Weights of a small segmentation model: 48-pixel images, 9.8 epochs.
Rows from block 9, named by matrix and row number. Each number is 128 + 32 x the weight over its row's rms, rounded and kept within 0 to 255. All counts start at 0. After the name is the row's rms in percent of the matrix's.
# convs2: project pointwise conv (model.blocks.9.convs.2.weight, 96x384x1x1), inputs 96-191
convs2.10 100 [115 123 134  83 155 178 145 178 135 102 130 125 106 128  96 134 153  66 153 157 130 134 168  94 107 100  95 118 177 118 131  83 163 152 156 142 156 102 110  84 109  87 114 137 198 137 140 147 107 142 140 142  87 110 156 120 135 150 149 118 156 159 113 118 104 156  80 152  77 205 132 118  81 177 115  93 140 187 118  95  68  48  83  89 116 129  51 123 101 130  88 120  62 135 160  92]
convs2.11 105 [ 59 103 157 124 137 154 119  85 116 144 180 145  82 107 137 158 112 123 156 115 122  73 128  85 103  90 121 148 179 165 114 149  86 142 112 123 180 114 134 126 128 162 147 114 108  49 151 157  96 131 153 142 108  78 105  89 168 105 162 113 147 219 123  68 146 170 201 144 158 167 125 152 164 137 184 163 144 144  68 166 120 173 204 135 133 171 118 114 168 143 125 143 138 161 128  99]
convs2.12 098 [180 108 147 123 104 139 132 158 150 122  92 117  73 140 125 159 109  83  93 183 138 171 177 118 115 144 181 141  90 193  95 129  91 135  80 118 175 111 161 181 132 158 116  97 103 124 116 153 164 124 146 166 117 138 147 143  91 150 172 127 124 109 115 140 163 115 146 114  91 176 195 134 172 172 108 174  93 127 129 165  70  97 102 169  82 102 111 149 146 119 160 175 109 123 128 196]
convs2.13 099 [194 119  79  85 148 103 132 116 133  92 159  89 152 132 143 121 156 147 129 119 140 151  87 139 116 129 110 161 151 154 123 125 172 166 127 180  84  60 163  93 172 151 123 135 176 182  84 154 140 130 148 176 122 110 129 171  98 150  94 150  98 159 127 135 115 131  64  91 177 124 110 104 149 137 157 134 116 101 143 157  48 166 108 138 162 163 150 148 110 134 154 130  89 124 117 152]
convs2.14 097 [ 86 142 143 170 130 102 121 101 119 118 102  79  52 113 113 160  73 111 113 132 121 136 152 108 141 114 145 111  49 195  54 120 123 114 132  58 168  95 118 130 143 129 120 106 195 143 206 105  99 113  69  89 139  75 101 159 121  92  99 102 118 148 120 128 114 162  90 123 117  77 125 217 169 121 131 118 151 129 120 147 155 135 154 153 104 106 131 172 132 123 137 112 142  62 187 101]
convs2.15 101 [181 137 107  96 142 103 131 142 136 112  94 111 121  85 131 136  91  95 142 148 177 118 148  95 108  94 117  79 114 152 160 124 110  58  93 135  88 106 182 155 141 149 141 148  99 130 120 141 122 163 136  87 130 112  83 153  82 141 107  69 121 162  92  89 174  69  88 158  86 115 110 120 149 118 121 105 156 180  98 131 116 116 165 158 112 132 138 185 139 151  77 124 104 128  70 135]
convs2.16 099 [101 114 195 155 153 106 149 172 174 161 144 184 197 127 122 112 106 128  97 143 100 118 141 142 124  87  64 117 125 120 153  78 122 107 141 122 208 128 130 104  91 147 160 111 147 175  91 137 147  47 152 186 124 112  89  60 187 151 176 111 176  90 109  86 156 113 172  97 124 111 120 166 114 137 144 181 139 130 117 167  73 168 166 107 122  84 101 171 154 142 178 139 125 212 113 115]
convs2.17 096 [144 149 113 129 126 163 159 128 148 193 150 124  55 106  97 143 162 113 112 156 120  84 125 128 114 121 135 127  89 151  93 171 216 114 135 193  59 137  95 118 140  62 137 128 150 128 119 167 153  94 137 108 172 175 125 164 181 124 147 141  92 151 147  81 131  82  60 127  89  68 135  92 110 129  71 107 118 130 162 134  93  83 137 131 114 129 169 131 131  70 112 148 138  89 121 143]
convs2.18 097 [ 97 109 129 133 164 164 136  99 151  90 105 144 146 144  94 155 124 173 102 173 161 130 150 138 106 137 136 174  67 218 189 131 125  69 151 133  84 146 164 112 125  89 139 129 153 129 160 128 164 128 124 150 137 139 143 195 122 204 155 128  79 149 148 114 143  78  98 135 127 180 102 101 210  44  85 119 164  97 109  89 127  88 117 135 123 127 135 144 109 191 116 144 161 163  93 155]
convs2.19 105 [191 153  91 132 172 120 131 104  80 113 114 149  98 125  88 149 125 126 100  89 150  82 136 125  90 152 169 163 113 129 154 110 154 174 132 109 115 168 121  96 111 157 156 135 149 106 184  88  98 164 123 113 153 188 157  76 125 108 155 155 116 112 135 120 151 121 106 132 147 102 139 147 149 106 133  50 153 123 103 140 153 118 134 159 169 173 164 106 131  87  93 112 167 161 136 149]
convs2.20 099 [162  98 168  76 104 124 122 119  99 121 112 153 110  64 177 137 146 149 101 153 106  85 104  98  84 130 134 148 137 149 120 140  98  40 151 125 163 114 187 144 115  83  60 163 158 105 135 161 164 139  86 101 137 105 142 161 109 151 177 103 122 142 138 144 152 117  73 154 144 105  86 132 107  75  74 138 113 174  90 119 159 145 152 185 121 137 139 158 122 128 113 124  94 162  97 118]
convs2.21 096 [113 115 134 113 155   0 152 128  74 222 104 149 144 141 106 131 141 155 132  81 164  76 114 137 180 153 122  59 122 136  57 106 128 114 137 139 132 151  79 121  88 166 131 141 161 153 135 213 107 137 151 169 140 170 146 143 202 106 145 171 186 150 117 133 147 153 114 127  78 176 120 142 127 108  92 111 120 161  95 169  97 182 149  33  54 165 118 187 153 132  81 124 132 115 115 129]
convs2.22 096 [132 115 110 129 193 170 112 168 196 113 141 125 121 109 151 118 126 102 127 123 113 119  71 128 121 104  86 142 165  67 153 106  77  79 109 151 162 128 116 159 104 134 143 129 134  97 100 158 121 143 132 147 117 147  88 144 126 127 133  91 164 114 162 180  68 145 190 149 141 143 124  77 161 117 160 172 112 130 172 155 155 103 123  75  64 172 115 153 139 201 184 154  95 158  91 117]
convs2.23 098 [165  93  89 103  91 128  94 143  64 196  79 159 156 162 106 111 132  91  94 134 117 167 122 155 130  98 142 143  70 146 137 143 123 191  99 152 155  88 122 125 124 120 149 145 131 140  68 165 139 148 100 138 157 104 158 146 228 178 128 124 132 141 112 119 168 164 122 143 104 187 133  86 137 111  74 113 149 142 144 110  65 190 135 109 117 168 136  99 161  94 125 156 112 114 169 127]
convs2.24 096 [141 142  98 188  85  66 152 141  93  80  93 116  87  77 170  93  86 118 119 153 137 119 140 113 156 110 172 153 148  77 106 124 124  85 112 143  56  86 121 161 109 108 136 153  91 130  99 120  54 116  89 122  90 112 121  95 125  94 113 106 119 128 158 112 113 140 130 151 129 135 131 108 119 145 129 114 121 107  90 105 111  81  91 118 124  77 146 123 135  82 116 140  99  96 139 136]
convs2.25 103 [160 102 204 160 172 165 143 119 154 158 131 136 138 164 112 101 118 126 171 173 141 105 102 136 142  66 143 168 132 106 118 122 149  79  76  83 130 161 169  90 129 157 104 158  53 137  84 110 115 129 144 117 145 143 154 171 157 190 151 147  96 149 147 151 141 118  23 115 187 107 165 135 188 167 122 125 143 114  89 164  74 156  87 152 202 147 123 100 117  93  30 106 183 154 146 160]
convs2.26 102 [146  71 143 136 143 120 140 148  80 130 166 142 141 122 160 131 147 118 119 132  97 147  87 122  83 107 186 103 129  75 182 173 127 116  90 173 150 155 164 171 151 100 160 131 141 164  86 133 151 144  86  90 118 107  92 136 125 124 151 156 159 166 113 150 104 114 127 120 116 166 117 145 104  94 123 149 127 116 185 152 125 155 131 169 142 161 115 161 112 129 217  97 126  81 165 169]
convs2.27 099 [113 155 104 144 117 159 131 178  95 137 136 146 136 147 212 129 114 101 168 119 111 139 130 119 194  96 101 152 151 113 115 108 112 127 155 135 120 115 171 136 106  78 153 139 137 114 114  90 149 143 133 149 121 145  95 112 117 168 159 200 134  93 192 101 137 104 195 122 166 152 197 126 131 124 120 116 130 149 134 118  84 112 101  72 171 153 125  95 105 130 153 205 151 187 206 129]
convs2.28 102 [141 157 137 153 134 122  96 150 113  76  75 108 151 120 171 113 105 173 159 156 151  82 154 119 182 169 145 105 199 202 117 111  61  76 114 155 109 122 145 121 109 151 199 136 169 154 142 196 146 111 134 142 130 155 122 111  97 133 164 135 123 152  93 142 123 115 178 180  84  92 163 115 125 124 180 139 141 153 176  92 177 147  96  74 145 150 139 128 140 148 140  91 110 133 163  44]
convs2.29 099 [167 149 114 103 154 137 189 136 162 136 120 137 147 156  93 156 129  93 152 138  92 157 136 133 161 120 126 104 117 105 152 172 174 127 142 156 164 164 135 132 122 103 133 124 129 106 125 107  92  86 190  94 162 152 115 107 125 174 146 177 179 149 142  80 112 123 136  95 136 140 169 105 107 185  78 155 101  85  89 162  64 100 104  98 148 176 117 217 171  75 168 101 137  89 155  55]
convs2.30 095 [148 131 153 101 136 119 162 131  93  48 183 102 135 147 167  86 104 135  85  93 145 149 149 138 195 140 130 147 130  83 124 136 113 123  97 172 143 182 100 132 130 131 142 127 147 153 107 171 158 157 100 179 130  80 159 131 112 154  98 109 162 128 133 137 121  91 144 111 160 121  66  72 183  96 161 166  93 174 106  99 173 121 199 193  91 205 144 102 166 140 114 150 105 172 171 141]
convs2.31 102 [ 91 114 156 156 150 165  91 107 122 145 158  71 167 131 165 102 125 146 140 148  75 122 113 102 122 134 100 117 176 157 124 200 129 137 113 150  78 149 212 182 151 151 139 112 133  81 136 176 173 117 114 140  83 126 122 153  49 154 127 118 179 172 116 163 137 152  75 134 124 153 127 178 156 112 136 112 114 163 138 172 148 101 137 138 104 152 132  87 160 189 149 155 127 136 169  82]
convs2.32 097 [120 116  99  92 128 128 142 116 113 109 126 129  76  85 159 103  97  18 124 111 108 134  94  97 128 162 136 141 148 109 149 115  82  96 114  52  85  65 120 129 114 145 113 143  59  91 115 111 131 126 145  84  90 115 109 180 114 163 139 153 126  81 127 117 139 100  92 116  95 163  38 146 147 113 165 184 127 123 138  82 118 115 135 153  83 121 144 107 116 133 191 172  81 137 145 135]
convs2.33 104 [110 113  87 100  38 151 180 102 106 131 143 125 161 177  67 113 127 160 136 171 163  96 183  79 106  89  81 147 108 125 138  75 172 104 160  74 148 122 161 125 116 120  76 173  48 168 106  85 103  99 181 130 189 128 142 125  89  87 138  98 167 161 119 142 114 125 103 119  70 146  95 118 162 120 107 104 119 145 126 136  79 161 137  93 105 139 108 146  99  81 104 140  95 121 176 141]
convs2.34 100 [114 194  85 123 144  93 151 176  33 114 108 138 169 109 133 156 124 117 152 150 186 104 128  91 176 141  88 106  65 110 160  92 186 164 164 163 145 104 146 152 157 140 102 156 139 101 135  80 173 133 159 159 157 125 161  88  91 121 125 106 106 124 163 121 158  65  88 143 133 131 108 130 117 117  78 118 151 125 141 111 144  87 120  90  88 110 141 117 114  92 154  94 119 134 139 127]
convs2.35 098 [129  93 114 100 106 111  89  90 117 224  88 137 114 119 149 115 148 143 122 101  82 162 147 102 108 102  83 124  94 130 111 108 105 112 125 130 136  71 170 152 149  87  46 133 143  65 117 115 128 108  87 128 134 165 151 122 189  70 131 163 147 132 158 151 133  86 138 144 103 188 172 123 108 124 103  86 137 115  96 198 126 185 133 120 107 110 158 106 151 105 115 133 150 131 162 139]
convs2.36 101 [135  97 140 159 107 137 144 146 132 155  99 156 146 101 154 111 170  72 107 129 144 156 133 104 131 116 141 125 158 148 101 138 115 108 126 103 123 140 132  69  73 148 173 142 157 145 122 133 113 135  51 150 131  79 132 112 195 195 148 154 119 123 127 123 129 138 113 130 109 140  49 145  82 113 119 146 144 123 153 105 143 130 118  31 157 118 127 154 151 110 124  73 158 151 135  65]
convs2.37 101 [172 175 183  96 145 149  99 174  95 117 148 111 137 156  89 184 129 165 169 111 113 101 151 113 107 133 102 124 148  80 119 112  55 121 145  90 158 126 112 122 164 134 148 128  50 107 116 130 152  86 208 104 176 130 111 111  62 109 114 105 137 131 159 138 154 161 131 170  97 118 125 104 128 124  87  81 170 160 134 158 146 117  92 105 195 193 121 114 125 153 145 157 110 120 135 178]
convs2.38 100 [147  93 101 147 119 127 116 154 147  60 160 159 138 117 184  87 158 116 131 131  69  53 157 175 169 174 103 164  88 157 124  45 132 122 124 124 184 110 178 120 153  91 102 165 133 135 138 107 122 144 119 114 183 137 140 140 107 197 109 139 163 113 141 161  89 144 124  87 164 127 126 107 130 162 130  81 106 127 116  80 130 157 136 110 157 187 182 161 119 141  88 162 111 102  43 120]
convs2.39 102 [122 168  95 182  97 200 184  69 129 152 138 146 179 123 154 137 126 175 164 157 110 135 145 163 126 208 166 129 212 150 150 145 127 129 175  96 183 184 130 142 125 119 134 138 109 167 173 131 126 123 144 163 116 166 166  98 110 178 122 198 189 137 222  87 160  80 110 150 135 108 112 166 177 101 125 185 139 114 128 144 150 131 179 137 164 184 186 124 153 172 129 138  78 147  94  95]
convs2.40 103 [114 108 116 126 142 197 128 153 136  49 128 144  99 125 150 112 104  96 139 170 199 138 106 126  73  81 141 102 116  84  41 147 122  99 111 109  95 137 130 136  65 161 140 117  95 164 145 136 132 111 145 177  84 114 124 131 115 144 133 112 118 155 160 142 136 163  98 171 185 128 111  87 152 164 192 163 105 140 118 104 153 157 118 125 156 151 118 139 155 139 122 129 136 178 161 109]
convs2.41 100 [150 131 108 123 147 118 139 123 162 114 126 162 131 136  81 136  88 100 155 164 169  49 130 180  99 131 176 135 126 125 101 136 160  78  96  93 112 153 177 149 137 141 127 159 100 122 137 128 110 142 135  63 107 101  97 114 164 162  93  82  93 119 114 140  87 100 172 137 184 131 133 139 123 216 121 117 119 178 160 179 152 139 147 127  86 141 121 108 123 191 155  96 177 118 131 131]
convs2.42 097 [108 125 110 164  91  89 134 104 180  93 103 168 113 143 182 191  50 191 134  66 105  98 171  89 117 107 205 169 102 152 124  97 126  68 144 119 113 129 142  86 141 115 166 109 140 149 175  77  99 189 110  73 122 132 102 111  80  65 129 110  86 166  89 159 106 123 111 114 122 106  90  46  66 128 114 171 152  92 107 127  94  89 137 119  60  65 175 136 149 173 153 128 146 114 122  93]
convs2.43 102 [126 109 150 115 145  84  88 121 155  92 104 125 123 154  70  73 130 108 123 115 134 114 113 120 194 169 140 105  80 112 153 102  95 144 137 128 134 141 122 124 155 101 114 135  74  85 133 140 101 168  84 114 116 129  64 107 150 105 101 133 108  72  92 125 104 160 110 118  76 139 109 115  77 153  75  97 120 122 143 155 142  79  90 123 152 125 158 120 125 158 177 132 135  66 118  99]
convs2.44 100 [115 119 115 127 111 117 147  87  92 176 125  78  72 136  81 193 114 115 146 103  86  91 137 162 143 175 166 120  99 141 178 162 140 144 120 128 144 144 130 163 126 112 120 140  76 119 163 131 158 110 133  83 123 144 117 157 124  82 141 116  91 175 129 164 126 132 149  94  66  92  94 126 173 114 133 105 141 137 127 126 104 142 101 120 119 174 136 182 128 126  82 135 110 106  61 133]
convs2.45 098 [124  98 145 119 174 118 122 128 127 170 118  96 136 151 115 193 130  95 205  89 133 122 140  77 109 149 106 153 167  59 129 100  97 166  97 116 149 124 194 121  78 101 142 121 170 100 111 135 122 108 148 151 111  83 202 169 133 159 134 123 153 146 114 185 109 133 109  97 178 129 173 146 158 114  95 135 161 101 165 109 140 145 174  74 127  95 117 151 154 109 123 160 193 134 159 207]
convs2.46 097 [154 104 137 104 126 171 149 104 121 164 148 150 100 131 156 120 145  83 108 103  96 118 105  98 184 143 162 108  99 147 123 115 121 105 129 174 107 134 172 125 157 162 187 164 129 108 116 132 176 129 138 141 136  44 148 131 112 198 185 110 125 156 116 182 118 108  91 111 134 112 114 142 217 146 134 110 154 211 146 144 124 141 138 159 159 132 147 118 134 139 155 178 102 146 155  93]
convs2.47 099 [136 136  43 162 191 137 140  92  91 156 176 138 126  94 128 170 155 151 115 160 162 168 140  98  41 104  90  92 174  86  90 114  92 153 186  94  96 141 177 111 154 151  80 150 136  69 130 112 106 100 106  58 127 201 116 112 137 133 147 101  63 141 114 198 113 112  98 112 149 111 119 146  99  40  96 149 164  93  95  85 148 109 102 124 190 139 153  77  90 129  52 136 116  99 166 104]
convs2.48 100 [164 186  90 133 147  92 169 161 160  67  89 153 142 160 123  79  98 133 154 178 134 149 104 114 103 137 124 121 135 104 115  81 176 126 112 190 123 155 126 112  94 124 114 122 130 117 118 143 163 168 149 126 130 178  83 140  87 166 150 119  90 158  99 136 135 113 127  76  94  75 117 146 141 201 160 159 106 191 157 112 106 125 143 145 148 136 159 180 141 149  96 119 129  81 136 182]
convs2.49 097 [130 143 160  87 145 105 117 107 166  64 114 139 120 165  84 128 126 127 113 161  98  92 156 139 122 127 146  98  75 122 146 163 109 140 133 140 165 164 142 155 190 117 137  82 114  97 138 159 125 136 104 146 124  73 112 127  61 104 126 160 216 139 136  98 153 151 153 112 152  73 140 130 132 168 164 135 156  95 141  91  98 151 120 153 171 119  63 162 134 117 185  58 164 186 166 110]
convs2.50 096 [149  78 131 107 116 164 148 122 156 141 181 146 129 128 134 198 190  99 108 121 106 172  88 150  88 142 157 180 133 106 157 205 101 112 116 170 122 131 139 156 159 161 215 135 155  88  64 168 135 133 112 171 157 164 173 187  65 158 137 203 176 153  48 120 118 107 106 179 171  96 149 147 165 101 141 126 122  77 137 125 167  95  71 180 143  87 105 132 129 161 155 106 108 171 209 145]
convs2.51 097 [170 127 129 181 170 122 115  80 128 142 101  91 200 129  60 117 113 127  83 137 107 127 145 153 149  95 185 128 102 121 133 135 141 150  97 110 104 112 179 120 167 145 139 123 139 129 118  89 109  81  92 123 159 147 111 114 142 114 163 117  62 122  92 115 104 176  78 178  34 122  51  93 118 181 105  95 137 145 114 128 149 100 114 117 171 108 131 145  95  55  92 113 121 128 147 110]
convs2.52 100 [ 55 105 115 175  82 140 128 112 138 164 129 130 135  79 122  59  82 142 134  78 113 135 119  81 146 122 123  94 134 185 122 108 185 133 138 132 114 169 104 102 161 111  78 151 154 130 166  97  72 167  65 101 122 148  75  72 136  96 145 130  91 158 113  97 164 164 124 155 121  88 142 146  89 138 108 207 158 100 134  80 119  68 147  72 115 146 164 136 159  91  88 166 112 142 101 127]
convs2.53 100 [166  98 119 139 147  90 123 109 100 149 164 147 108  91 133 113 107 192 155 132 158  68 135 165 107 137 127  89 136 153 140 113 138 152  92  97 160 127 124 149 139 113 101 120 148 160 158 115 168  77 147 149  68 190  98 161 176 153 149 150 117 130 174  89 105 112 147 109 113  47 145 153 112 161  88  85  96 143 108 153 191 173 145 102  92 142 190 119 118 113 106  97 146 120 166 112]
convs2.54 102 [171 101 159 113 174 174 168 163 108  61 225 103 121 147 182 107 147  94 106 155 140 159 164  96 190 128  61 149 122 116  89 138 118 158 156 146  95 134 192 109 201 149 118  82  87 104  95 161 164 138 189  76  73 112 110 129  54 196 119 125 118 146 110  93 102 173 126 106 205 103 131 119 119 125 160 126  85  89 152 141 175 142 136 100 166 160 157 131 126 144 160 172 109 135  73 115]
convs2.55 099 [112 112  77 154  96 131 178 123 132 176 114 185 133 177  79 103 139 131 170 107 132 135 140 126 153 152  87 105 129 113 174 161 136 156 118  72  67 152  90 110  79 119 127 106 112 167 158 111 114 142 167 140 148 143 187  86 181  68 140  91  51 128 173  96 149 130 131 128 137 130 179 120 147 167  63 201 117  85  61  77 139  68 143  96 176 118 123 101 157 140 145 165 114 129  81 122]
convs2.56 100 [133 139  94 123 148 129 125 109 117 132  87 115 131 136 127 167 132  83  45 109 153 105 138  97 162 144 111  88 112  92 143 116 144 101 146 125  98  94 127 143 116 131 116 112 200 147  47 118 133 109  87 120 137 104 146 147 131 154 118 105 107 103 133 152 105 146 141 103 149  91 136 138 107 147 149  35 107  85 165  98 126 230 143 190 148  71 123 152  57  85 143  29  88  97 154 143]
convs2.57 103 [ 80 142 131 127 121 176 133 143 127 166  86 121 112  82 122 145 147 122 131 108  76 115 137 133 106 138 136 171 115 137 215 151  93 102 130 121 184 106 168 170 102 172 133 123 120 147 118 135 101 104 124 116 114 197 149 175 133 107  93 119 130 141 169  58 116  74 172 129 118 138 129 132 162 145 140 111 110 150 136 150 138  89 120 135 119  96 193 135 167 129 190 171 148 172 188 147]
convs2.58 100 [102 174 126 158 125 132 116  84 171 190 181 140 102 136 142 185 114 198 138 104 131  78  96 149 126 188 127 124  96 154 195  81  91 119 118 195 177 193  74 108 105 127 162 121 159 138 132 129 112 139 175 156 124 136 112  87 144 142 107 153  45 103 111 116  91 149 158 162 125 133 124  54 152 170 145 112 139 126 116 182 184 164 132 164 139  83 126 130 150 144 138 131 153 150 115 174]
convs2.59 101 [148  99 116 145 146 107 136 145 103  69 142 121 168 115 161 168 143  95 102  72 145 143 118 119  54 133 121 101  61 109 144 138  85 139 148 145 114 132 119 135  84  84  69 101 151 141  96  84 106 139 138 157  92 220 148 101  74  91 146 127  98  77 132 169 105 159 188 130 132  73 153  93 107  92 118  88 156 120  98 121 116 121 106 177 127  99 118 128  93 124 152 118 106 104 196 142]
convs2.60 102 [155  53 157 168 147  74 156 120 156 115  54 112 140  90 113 107  90 157  84  87 134 187 160 113  51 144 138 113 104 233 122 113  94 118  71 115 113 198  92  74 126  93 101 159 101 145 133 127  79 112 142 129 126  82 113 157  77  98 126 127  74 145 118 166 104 116 118  95 103  85 135 130 109 154 110 104 159  90 133 109 163 157 170 151  93 174 173 141 118 122  74 117 126  89 160 143]
convs2.61 102 [ 81 108  78 143 164 148 116  99 160 104 125  98 107 104 123 100 150  81 164 127 165 175  97 114  85 125 110 114 151 115 129 131 121 144 165 126 114 148 134  92  86 144 113 148 104  68 159 107 143  66 125  99 133 152  91  12  67 170 134 108  54  67  69 105 142  84 173 126 160 180 102 170 114 116 138 163 192 109  88 113 182  85 147  94 119  93 145 149 102 116 152 124  72 151 171  99]
convs2.62 100 [138 178 120  80 128  71 125 137 124 158 124 141 149 168 146 146 171 146 143 107 124 107 157 131  95 142  98 152 188 103 108 120 122 117  95  89 137 124 162 166 146 152 135  83  94 190 105 211 140  86 111 146 125 119 131 148 159  89 116 133 135 185  86 189 128 106 129 112  95 135 122  97 171 151 129 104  83 147 109 123 126 125 180  92 126 132 119 126 183 168 127 136  58 172 139  76]
convs2.63 099 [119 120 139 121 151 181 148 165  87 111 129 134 158 134 120 114  68 117 151 165 153 147 162 176 170 115 122 151 159 135  90 100 165 142  88 162 142 174 117 127 113 150 166  85 180 175 134 143 133 111 106 227 164 126 181 105 130  87 128 144 162 150 114 151 132 131 140  99  89 162 141 109 175 179 123 142  69 123 156 158  76 159 137 143 143 134 167 124  94 118 161 129 143  70 119 162]
convs2.64 097 [138 162  95 109 145 146 122 106  90 123 131 131 128 147 156 146 163 165 118 108 121 136 135 115  97 135 111 135 123  80 151 119 183 189 115 165  75 155 113 129 130  79 141 134 111  94 119 172 145 144  84 126 123 152 109  86  68 109 105 125 143 169 140  51 116  77 144 146 146 125  61 148 135 104 113 125 151 133  77 150 137 186  57 102  90 107 171 132  59  76 108 116 130 108 137 122]
convs2.65 100 [136 121 172 105 132 154 105 116 106 168 124 145 131 129 215 111 164  96 128 106 138 161 143 105 197 161 120 161 190 166  70  98 126 176 121 160 142 126 148 157 167 132 130 105 114 128 166 108  90 167 175 155 134 109 123 123 144 150 127 151 126 121 161  92 107 133 184 129 119 129 113  52  80 190 141 116 131 174 116 131 102 132 138 122 136  90 142 153 123 123 150 172 151  77  72 143]
convs2.66 099 [150 121 111 114  86 115  56 117 157 112 165 132  89 129 110 127 128 147  91 160 130 120 109 128 163 141 135 134  60 168 110 151 153 134 145  91 127 152 131 154 115  85 144  82 135 121 151  93 132 127 165 140 137 165  45 144  86  93  89 132  83 155 151 178 118 151 132 131 117 121 199 113 176 140 125 114  85 209 196 138 173  86 115 129 154 189 147 161 147 180 144 132  95 168 125 124]
convs2.67 101 [105 136 167 114 136 169 107  88 146 152 179 222 115 140 122 153 103 133 159 122 152 147 118 104 170 150 151 132 143  60 104 116 134 101 166  94 137 139 134 105 163 116 202 123 176 120 142 144  91  96 156 185 170  97 113 127  91 105  58 143 154 121 107 107 117 187 147  86 207  99 161 101 179 145 186 121 172 153  78 143  89 195 115 130 181 142 137  78  96 148  92 158 135 128 151 146]
convs2.68 098 [145 161  98 140 114 164  99 154  92 108 163 139 158 153 160 123  83 150 152  94 126 147 145 129  92 152 131 150  80 109  71 137 154 149 113  86 156 156  17  77  83 102 153 167  81  75 130 146 147 169 128  75 107 174 136  60 105 106 127 169 100  86 134 117  96 177 104 128 143 107  97 104 148 130 148 108 133 139 163 150  96  80 108 160 150 110 152  93 150 154 103 181 167 129 100 123]
convs2.69 099 [105 139 139  75 111 110  97  64 109 190 154 115 167 139 141  71 162 153 109 138 172 130 116 138 114 101 154 169 133 122 115 172 139 158 152 109  99 120 138 162 139 108  92 155 119 158 101 131 169 166 148 101 101 118 134 121 173 109 116  94 129  91 124 144 101 131 176 138  96 141 115  86 117  99 137  99 148 149 150 180 151 121 121 153 185 120 141  95 138  93 126 128  95 125 196  75]
convs2.70 099 [161 125 132 153 167 115 149 114  82 151 105  38 130 149  95 104 110 193 127 166 137 144  92 132  89 130 162 113  74 198  95 167 128 187 169 108 101 117  81 134  96 110 203 102  93 107 163  89 104  99 114 156 141  84 157  94 136 109  90  81 192 123 166  70 141 199 157 132  77 149 137 133 151 100  84 139 126 114 107 119 157 130 142 101 131 161  96 102 162 113 113  80 153 120 168 170]
convs2.71 097 [124 140 129 116 155 215 137 122  25  48 116 136 103 154 172 103 174 106 137  45 148 115 149 161 153 157 151 158 127  77 151 114 158 105 184 148 135 147 111 109  92 148 176  97 115 145 181 152 106 181  71 133 150 160 128 126  86 105 168 155 167 116 142  60 146 169  99 134 174 164 135 105 131 111 117 120 108 135 148  92 101 112 141 142 116 119 100 121 119 161 141 142  89 120 125  60]
convs2.72 101 [170 150 126 107 150  78 152 173 194 105  74 134  78  89 170 117 100 117 116 146 175  76 122  94 125 118 139 149 139 130 133 132  65  96  87 131  94 144 124 101  81 146 153 159 136 154  85 138 133 108 169 142 103 123 105 151 133  78 166 144 213 145  56 161  97  72  98 132 121  69 169 166 176 104 155  79 143 134  95 154 116 172 121 150 134 134 100 123 165  82  91 115 149 125 186 117]
convs2.73 102 [123 147 129 146 124 106  95 141  90 118  86 119  88 137 108 128 109  46 143  88 130  72 122 121  60  83 136 121  93 128  76 175 144 131 115 120  81 146  88 126  82 139 102  97 137  89 137 120  77 174 137 101 109  78 140 148 104 119  84 135 132 132 107 121 127 148  59 115 105 142  85 115 131  80 101 157 103 142 138 113 114 127  54 183  97  19 108  87 152 112 121 117 137 175 147 130]
convs2.74 105 [ 78 110 155 117  98  92 185  95 159 131  89 100 159 111 171 200 114 135 114  97 165 103 153 165 131 125 141  84 102 155 103 103 111  96 158 127  86 104 132 140 147 119  87 139 200 124 165 131  96  91 183 149 145 137 133  61 180  90 165 113 121 139 159 106 102 122  87 103 180 123  89 119  80  81  91 144 130 126 112 136  72  94  72 128 143 135 159 138 100  95 133 129 125  81  64 168]
convs2.75 099 [132  98 106 105 156 103 149 148 155 125  37  99 118 129  82  93 131 128 146 154  96 142  97 168 107 141 100 144 124 131 177 139 111 117 126 147 142 109  50 107 130 120  90 144 134  79  91 144 106  89 144 149 115 102 158 127  56  80 134  95 213 123  72 107 141 102 114 143 135  93 118 159 158 167 113  53 130 138  81 113  77 146 164 139 117 164 113 130 170 131 141 122 119 138 144 137]
convs2.76 101 [143 139 111  96 209 115 101 151 135 126 136  84 135 154 152 119 166 106 111 140 140 163 114 148 124 108 102  64 172  97 145 120 124 156 113 143 130 147 132 145 105 122 146 127 150 170 120 114 119 106 136 164  99 202  92 150 107 172 108 137 176 142 138 174 162 157 114 111 121 162 148 170 180  85 116 148 157 139  97 107 132 149 162 108 192 156 171 150 124 117 101 118 121 107 135 101]
convs2.77 104 [127 103 130 157 140 164  59  96 197 163 186 123 151 107 126 156 143 136 107 128 164 182 100 120 134 162 174 173 128 107 138 131 168 194 187 112  99 108 109  62 144 164 102 147 121 124 146 106 136 125 149 100  90  63 115 137 159 150 133 147  94 114 166  66 126 143 132 150 176 150 115 146  77 155 107  93 148 130 120 125 156 101 111 110 135 115 115 126 166  78 131 108  78 109 123  88]
convs2.78 096 [112  77 142 115  91 120 191  92 109 135 153 106 125 119 116 116  99 121  98 115 125 152 149 106 207 163 116 141 127 105 110 115  99  96 187 134 156 149 169 116 106 144 138 132 147 117 107 147 120 109  82 153  81  88 157 159 110  27 132 150 188 114 146  96 148 167 108 114  95 139  51  68 127  89  73 116 126  70  91  98 117  59  98 137 106 164 138 156 193  93  74  70 120  97  69 143]
convs2.79 099 [100  78 113  99 112 120 110 168 148 127 180 127 158 142 121 131 127 138 126 142 156 137 139  99 153 115  92 161  47 165 109 106 121  92 154 146 129 141 142 156 154 160 114  96 117 116 169 133 130 123 137 185  85 123 112  85 178 143 143 186 121 177 113  67 130 170 184 118  71 112 154 133 135 112 112 194 102 140 126 154 165 145 225 128 155 143 163 184 150 210 135  93 153 143 167 132]
convs2.80 104 [125 125 135 112 142 101 122 134  96 152  67  91 134 142  91 133 121 128 152 177  88  79 141 136 123 110 109 123 177 129 181 116 148 140 153 129 128  88 193 176 143 135 163 134 138 159 112 129 140 106 160 128 160 117 108 153 173  61 111 154 124 110  87 207 126  99 135 121  56 142  99 112 158 143 146 121 128  99 133 108  82 132 169 133 130  80 168 160 105 105 108 134 172  74 123 202]
convs2.81 100 [145 109 148 132 155 101 147 189 154  97 160  93  67 110 104 194 133 127 147 154 119 198 102 116 144 143 178 121 130 133 126 121  77 105 140  81  81 127 128 153  89  93 196 150 107 131 132 139 148 105 124 200 159 126 177 186 100 137 126 126 104 133 170 195 120 121 114 150 113 186 150  96 159 132 142 139 171 182 128 165 119 139 151 141 105 135 121 145  97 166 153 193 149 186 177 105]